Weights of a small class-conditioned spectrogram flow-matching model.
Training: adamw at rate 0.00097, 20100 steps.
Data: trained on tunes sung on syllables by a formant synthesiser, 39062 training examples.
Rows from block 3 of a small class-conditioned spectrogram flow-matching model, named by matrix and row number. Rows with one number belong to one neuron. Each number is 128 + 24 x the weight over its row's rms, rounded and kept within 0 to 255. All counts start at 0. Numbers have three digits each.
Before each neuron's rows are labels from the 100 clips, of 14976 (inputs lightly noised), where the neuron reaches its highest value: "lies over" is the class under the peak. Only what is clearly more common there than usual is listed. The data: tunes sung on syllables by a formant synthesiser. In brackets: how many of the 100, against the usual share in percent.
# fc1: MLP up (model.blocks.3.mlp.fc1.weight, 768x192), inputs 0-191
# fc2: MLP down (model.blocks.3.mlp.fc2.weight, 192x768, transposed), outputs 0-191

lies over: /ʃ/ (40 vs 2.3)
fc1.166:140079175125110112104118125102156111139146124123105131155108140128153077146170131128106153133168139133158107146104122155157106096136141114137115121091168123119144152134133132134154201174142158094123145125121136147133122144105118125167124120139140155164105150145143105116079128114123140132150162173139152107133171153138145160119112138133135136148177147139141082149127143147158137146128156112058103147084139154141124149126148149141130161125153142107158152118153096170031124148131113135100138148115117117129124106118106144113063147120140132142122151132101123085141127127072139147
fc2.166:158120109135151083103129133128121179137127130118176113194116114111121176080177145135109114142147103155166152105144173149101144185126112117117138093078086130079094160124124129134129164131093161125149119122132118110134171131134141139160136117150109135110115151170125074085119130071143110107130162132125113146154127101089121097105137133117108114146086131123134123136148140116170147138130098141102124148179133125147176124186131134130088128134177105125136138151111147086086122139111127156133130131111105143133143143137122135081173136120109123086114142110111134091134124113147142130

lies over: /æ/ (37 vs 13.1)
fc1.206:086120130166077082175075139119128129122146144134118131078172125082102124127122151144136118117162137118128143125117160142133141101105115134130137135137135101105146080175100120140150092154110120122105135142155118103124096134127132072136139147103107142100151123130140113098075113157098136133116124132135107132136170196118147136153130163101129106125121145126143142166156149165128127133152160124135117090137130122150135119113104139118081116191143124142145061104113120118129135157142154169072105093122122147113141118185137140200136115119161129131113148130112089112143149098125097113
fc2.206:156124125129146124127152129137137109111116088138135143069121107133164169173121110122126153175112153139148152111124127169156151125138141164146120133153142098142137117139101148110165084106094118127099110144083091158138113114120122119126096165135105126116134106102101189121132124144104131151104128115108127113087097089098134146157098119176127100132135097104123163139112144152163142138143103153112135169116129107114095125121131135151146083179142129152042108095110146117180154129114143139119164132152114111111151152113089136121151084097144105142084137099144109114103104131139188134

lies over: /ʃ/ (61 vs 2.3)
fc1.61:102122112135139148129111180121092155137109170133160086124103156134117136104137133149137173119103122127119127132161153151171128145143134167151118116138098127176146163150113104131123123122158110142128123083115134107114111121122142120127115140188135147114109161134108100163128086125113151136100138130117133077167129129112140093110156128125115111130101079107161118076123109142124139103152128130154123101119133155113132101121104107094104131173157105115078176116134176154140099137105182095080105127121149090161083107133114170134167155116105140128133187108135133132107150120158119069
fc2.61:110142174136127117117131105117136165128142126143070133143150186134118121150120136139118082145078149131138112123126131167145139091137107157130140106136197089138115112116111158154136109113190147114142117092121142112131078145122112131122117126168119155112108153106132203147139158115145096171185146117138132145160124146096175147150147140131112125120168110131088110149152148120185151129144140124125124164134126151114122137173138096114171137110116138108163167128154088095154132119101138101163110138127133145154103129120138163148084086128122112124148158143097150114116127129138149168

lies over: /æ/ (54 vs 13.1)
fc1.155:138128153157111077121164134160129156085136132104160127092125130147160049175129123127092126156132156110125142117155132093126142149119123121113123112115125127136117127108121121164108022151137092145122128136117134176153162101130138108144162124153162126148145140116135104126155134085139122162116118118103135118119143134132147151106124096113137139164171139147114109157126134149066121097121162109137106149112149139157117140116116090101129050131102151109156169150117165149107160156132152121121109129142140157136151122153103118150124111118100133168109107147149176117128150148142162098
fc2.155:147176104124117132090139128108148090098094122117109124117153144100154181147126147115077154133139117104099133078106106145126124145141132126116153120084129116116153122141153123102136104116128079124106112123109142091095186086137115125147092133104086128112138121120120126099109123108129094072132179116122121130150102099146111095141116126113122137118112105133109134161194152130115086123117071117182107138181131140128166112080137136135119083151106071091102170115116073128104137138111123139159134142122123125116152117122117130121152183134142134122168159135124122154093123115137143101

lies over: /æ/ (32 vs 13.1); /t/ (28 vs 2.5)
fc1.516:141152124184113142132131149136101111106119127143113103128117127105116118134108102113120075097069126108096119136108147153125105136153121134128141106152182093197148121124138099073116138122122151109162157159145138090158145115118129146132125125117144143136108117145125141153148177056124118122113142125153132107117135106113161124096120113134163097201138124120105129144162162113074116132145148129079081109130164134150119128149084131122101167135132116135155120131108152132073159145124138120106097111144132124103140094123186123104183133144105094120159126104169134109113112166132135130
fc2.516:133113155108121134130109098139116109101133137153134130154129148097151100129141113084127137116143132112129114092107135156126132128129135128115059129122112124127141152119149117074128171124164151122146121193137105145132130119126143119084098097094126132124189084146123109165113111099143128127077130111141076163130159130116154138122062121128178137088140127112161104164108106136111125123097135140154088145140085128168128112108156162121142098147141152174115130139117111165115140158159131076109119156137153094140166117128123072114108161157149171160101140151145144129104086123153100124

lies over: /æ/ (31 vs 13.1)
fc1.662:104095090104108116134131141091116137121121134135134105147127139109088096157131123136154086088128116157106115111119123160118165085119097135107135163178165157100138120134123166139122079148145128171149110116151114118085128134142129120131112128072150128138147090206146158143112133154128151132120111152140102148177122161140145097146171132140122132139135138101171164113133121103141144144176117122162166130096148121134113123138150090116118132172138098145110158162168062134116116157122162104148157155133105120132137137147118135158146092129139109159097185137117128099161156118128084118
fc2.662:104152139156077142115126129109130114134104142125154121116143135096099185155180151126124160097130107112089090105138154150096156125119132124111117145090116117154140181107138111169098123133117135130134126130142128115135057123151150094150133112110155128149160131112128100132138147139182121077145149129118143102159154089074138100134146116083124149141142142158122121097136118104080118104153114125125133165133109154154155101129121095133177137062178127203148120133145117125178125141126140152152124111119146132136111091090119145170124141101176133131148145128131120129146151141100110140

lies over: /ʃ/ (91 vs 2.3)
fc1.600:088187103092136154119150127111127114124109137148115145109176171137151112140125140141112139145093097132120108163100109114121131137128136119156126176148115102167125141131114127144133072123122126189138118134129139111109121118120133127136124138142145140099123112123116047132049113095145118112154121198126141133138147103101174108088091114106108144098096114099120082131109136149170120145110133140162165134155114120164125103172138137123084119116132168146151122156138158142074148112141119163170143108137155132114095128137130110147096140118110165145079130139145139104160146141134097132
fc2.600:139105151133142124115112108138117136106153153156114154084142166149112174162158122135152106135089147070146133145161117150113122080142130133130156132148126067092128085119136159119119112113158111132120150128175134150131167116114111153063103123096117111103134162111144120138154128133149130151118126183185117139157141152192131113140136137117122121154205137147108116143110139117121136126112111123148114112093144090133080154167106130137151140150130118141166100108115116105153102128162114116119106049123133114145125129110154126151149093152103084105139152108102160149122117115148115122

lies over: /æ/ (31 vs 13.1)
fc1.358:106149086098164138149144142162154128159158133140154147129099139120105158134110104139136113166135099120067106092150096088120138095109121083124125129163119160136145167098160157102107092146158160133149125135162128070117139130150107145138133136133166108108100120198118158166117117188126121104105119158140131149169114081158148105125152128132127136143114109156143147110161132133101140151110092108111156136146127136078117138128138129097136112120134104129091117121136073112160152108155117089154117116172137135123129142162168143085090129186113122138112151138119166103117121129134116135
fc2.358:105107086151118129099124131155135142154100129120101093185043073116124137101088157127109092123099119140085093147197119147097118116094138108119156115129112077124148124130127110092127147128094133142105130126132118146145136130121125114126110124141144110144139123089122092105110141106120120165112120097139107150116108131099143114105140131117124133134142135125152087118209134108164138112134108090102121152144138113141153130161091146147123128116157118112102114173135107153113111127138136168182123094159133132125146173164157126183083133148124133132107061111121108125121124149139123090

lies over: /ʃ/ (66 vs 2.3)
fc1.103:147110120146192142125158135149144114166145141107156147093141106114114103107120112136083094122167122138070085154170198201130182098127171070119110145097116123116100129125153139151166139139133150118122114105115123115151137153176121162127112110156143135129115157137138150125135143143110151161131144089147152120128130150156134145157126136114127106095152130147154118122147113145122127114130111146110114174105105143157141129109173176139115141102157095099099093132107113168084142174138142135133137162107142143155135091156117125115108162121138122135134122134150152126142152152110153181
fc2.103:139106119175159080132129114147137118168143142117117135100126131099127197141156113116166124110121130120086049132123168128155120107139140103141134096121140085129123133147130110143115140149172109123114132123151135171132156124159139158093128121166148129086154142120140125130164121136166130158159124151162132147120127100188155118087156146143147089107130138125120168118135123135147078118111092181131111118162146129124119153105119129128185106159190133114131123119120062148128095121136133133105106067110138121120153119128161129137081127157126122094089128098106129123133118100165121134

lies over: /ʃ/ (32 vs 2.3)
fc1.51:162118138112124139123105184144106098139143142123116135096127122117094115133139095093090123145117109084141093147141131140139147136116165167138094128120115140141148107083121124128086117090111150137126107088086102124109105129133144105137103127173131145120109124118107145134138094148157157132157087121122128127151100153124136086134179172122126118156120150117119128097160140133114144107139175148132105186133153135140154082088125123141129128155145114095095100177107136151101101154072112093111123182131116126153111128096186117172128152132133068142130099127138093130146116114123179173
fc2.51:054117111116112136152091206107120086133128149138174110137135096165189148123137055162121094110103130106153115127117100116110090148120149139144139138094123137119131136068136146142087117175162144164093138161144101122134121149118128127116161129147100085145120151114136106170139076131111117144149116103120145131143151140112139135121115158133151113156129087094095135129130133146149122130133164154151151150135145125119131089129145136116167128105132125186121145133124135119088104115135193117121148102145108163102143105095153162105122122092148125120128126119144166106110149106117137125

lies over: /ɑ/ (58 vs 12.9)
fc1.746:120159149125113120083161142159104144113202121130164098130137171126136100151126135127176116138074139138092125113098106121134146165144116122142148121112132115149089113149093160149143090153133126158118119135130145123156131125139139121116141113092211114143133121148148186161121127128174150138150135140127129158108142159099147142085127121098123139120101137142113115132102120134140115121129107125153148113038115143167146129126130133154162159111138127093127163147160171128135134171141139134131152144094118142156099094111071135127096146088121141170088152120137134126143108118127074150
fc2.746:136130129113115133120145141114131108118114130122099104119131185121137148122116163154131172107095179137099118134144079137132120109129109104092126164085118086157151141144095122136142092131120147163160116108101147132123142105146107102112085121091085130133140140103117164146109135139115145099112120106130132058139134171095142151168158113144115144131133115118136092086140149117123117143102132110140100197222113117144107147135183152159143147126120134110102118128149095123147104152099109136133129115119122111139132093116116138127155093095150098171143140087134124108172121173131105083

lies over: /æ/ (36 vs 13.1)
fc1.188:155121146126101143156126128134129143092116138114155117120106149132116121126110139098051152157150133119099110100131113116118135107117120067103110160163152107138110158111180110117170116138116100054118152134168089130135137082122153108115136119154160163116149132125090151117138124086110131133116126146107156120152140112130149149142151107116156142090116141155120107149056153158147171114119175117142115184138143119114133130125126097117147113112141150146116127107108143097146159099130115120129101114145168157142172120133133134158160089195122135111115125118146182172146155159127122152
fc2.188:129106126147124095141140139118154153120124102123111125151091034126115098113088125132138146117112145165072078137168091096123125145131154130146126135123110101121134125120112107100140147107113135110147126136128106179124159140120155133125131125153134104115129106122129081137126123120122137182127098124143130174071098122109158125090149136126110126125117126099120160122101138141130078137134168094077102150130122121131131142158084144140151097135176132096112114120158103116099139131139125141156123086181136132135112141145198123152115147137126149122125118087108119035133099138134118084

lies over: /ʃ/ (89 vs 2.3)
fc1.345:095151094062095123152119134130130120096082172144134114136111128118109117128129170135120141110108086110145102133139151119152138109117120095113129112154104113136149121113126108136087134146112111163073081122096132127108133103070160123125133144143103114120119138146101111158109137142145154107113131109125115135123122143139146122147127137085108079106099137108121141123103133095133136125159147166151129145141092127159151100196090102120059119194181121090133127087110154142110124112115147093140137127072128085142117101147131134147102159126107112139134191107152146124123154109172108126
fc2.345:118143088119144129143121153151111105113113107135125142129132132135129215161119120103160143100117130112146094115082145082170111122150164129113138082148135112153141104107107169141104127100109095158121147097116137150154133143186107138149144132155154090105117134146089145142125129103127124127125108145132125104124150123137129131119178110130166091108127087106131145135147157124117138101123098185141140093118139120089083129105115126135159073141150110115148148105143106094048102129113172136106129124103127110118150154135174122171172104107140112146126164116117099132108167114143089107

lies over: /ʃ/ (34 vs 2.3); /t/ (25 vs 2.5)
fc1.311:146122126113130141144099116144127146160088145141115093112131111105113134131150072131114149112144106127128106114137135133154158088132113096096161105168172137103134115065119116129137130071098119143119079113106128109109135066126138136098137082099106160117161115182156129159119159131151116115107058165127076114144109147134124146133079189107095105143148106160143126095131145155117120131148148138149092109138167140092117158136118145102124117140158157091097140131131132129110118132133153134152131123118079130095102138080115149130132145118138144125132145089113113121171150092175135114
fc2.311:086134134135120154145130116121133134108085114107128128148097120117119123129151088124106115122169101110135135120127151092113106129116135164115142113126140133147129094063170122123166146183130118123133077134118162139124165087121109145136080177146130121150102123094115138087131130157126137168109167154136075119142131112131127166154160204194155122147116166163138101088133164170119139177133124122132127105128181095160145161127129092114135105070126140143124136161143134149139122139127099125110127129142089149165155123124106130126130154130131156118117108108132088106092089134125111145

lies over: /ɑ/ (57 vs 12.9)
fc1.616:122200107086144133132174138115111137115122170125114170153107102129115148130118160107133131119122175151133121166111172126111153137118098154079124173174121125122160151133095104104115117115116114140161080126155099116100087108145131122120130128117161102116122117168123143203105118127140151134140112122138130136158132109126158132129140137137121088139148137147153096144167124113118115164135073120150124157095109135092130116154163106126139139152142119098138150143120178114146088097122099120168113168124075142147125122142111124095101071123128072166101131110173139136142092125141117111
fc2.616:139096129128132139095076115106116099141119161137162157145140110102090096154113118104149153154105151130104113072142164154138149076137153140155051122117139097089134149137097128149126134144104114124103148165117112127121127126142121123168139129141147095166139132091111110162150098122108141122112144113125110117117138128146116116163093117146132123129120145139121116118166122106137110090141176124162120178161127145134104104126117079150124132149150115106075077153148099154132187096097107135124156108148147142185138130136108118115132123128117104115135120099084095110185072125115157154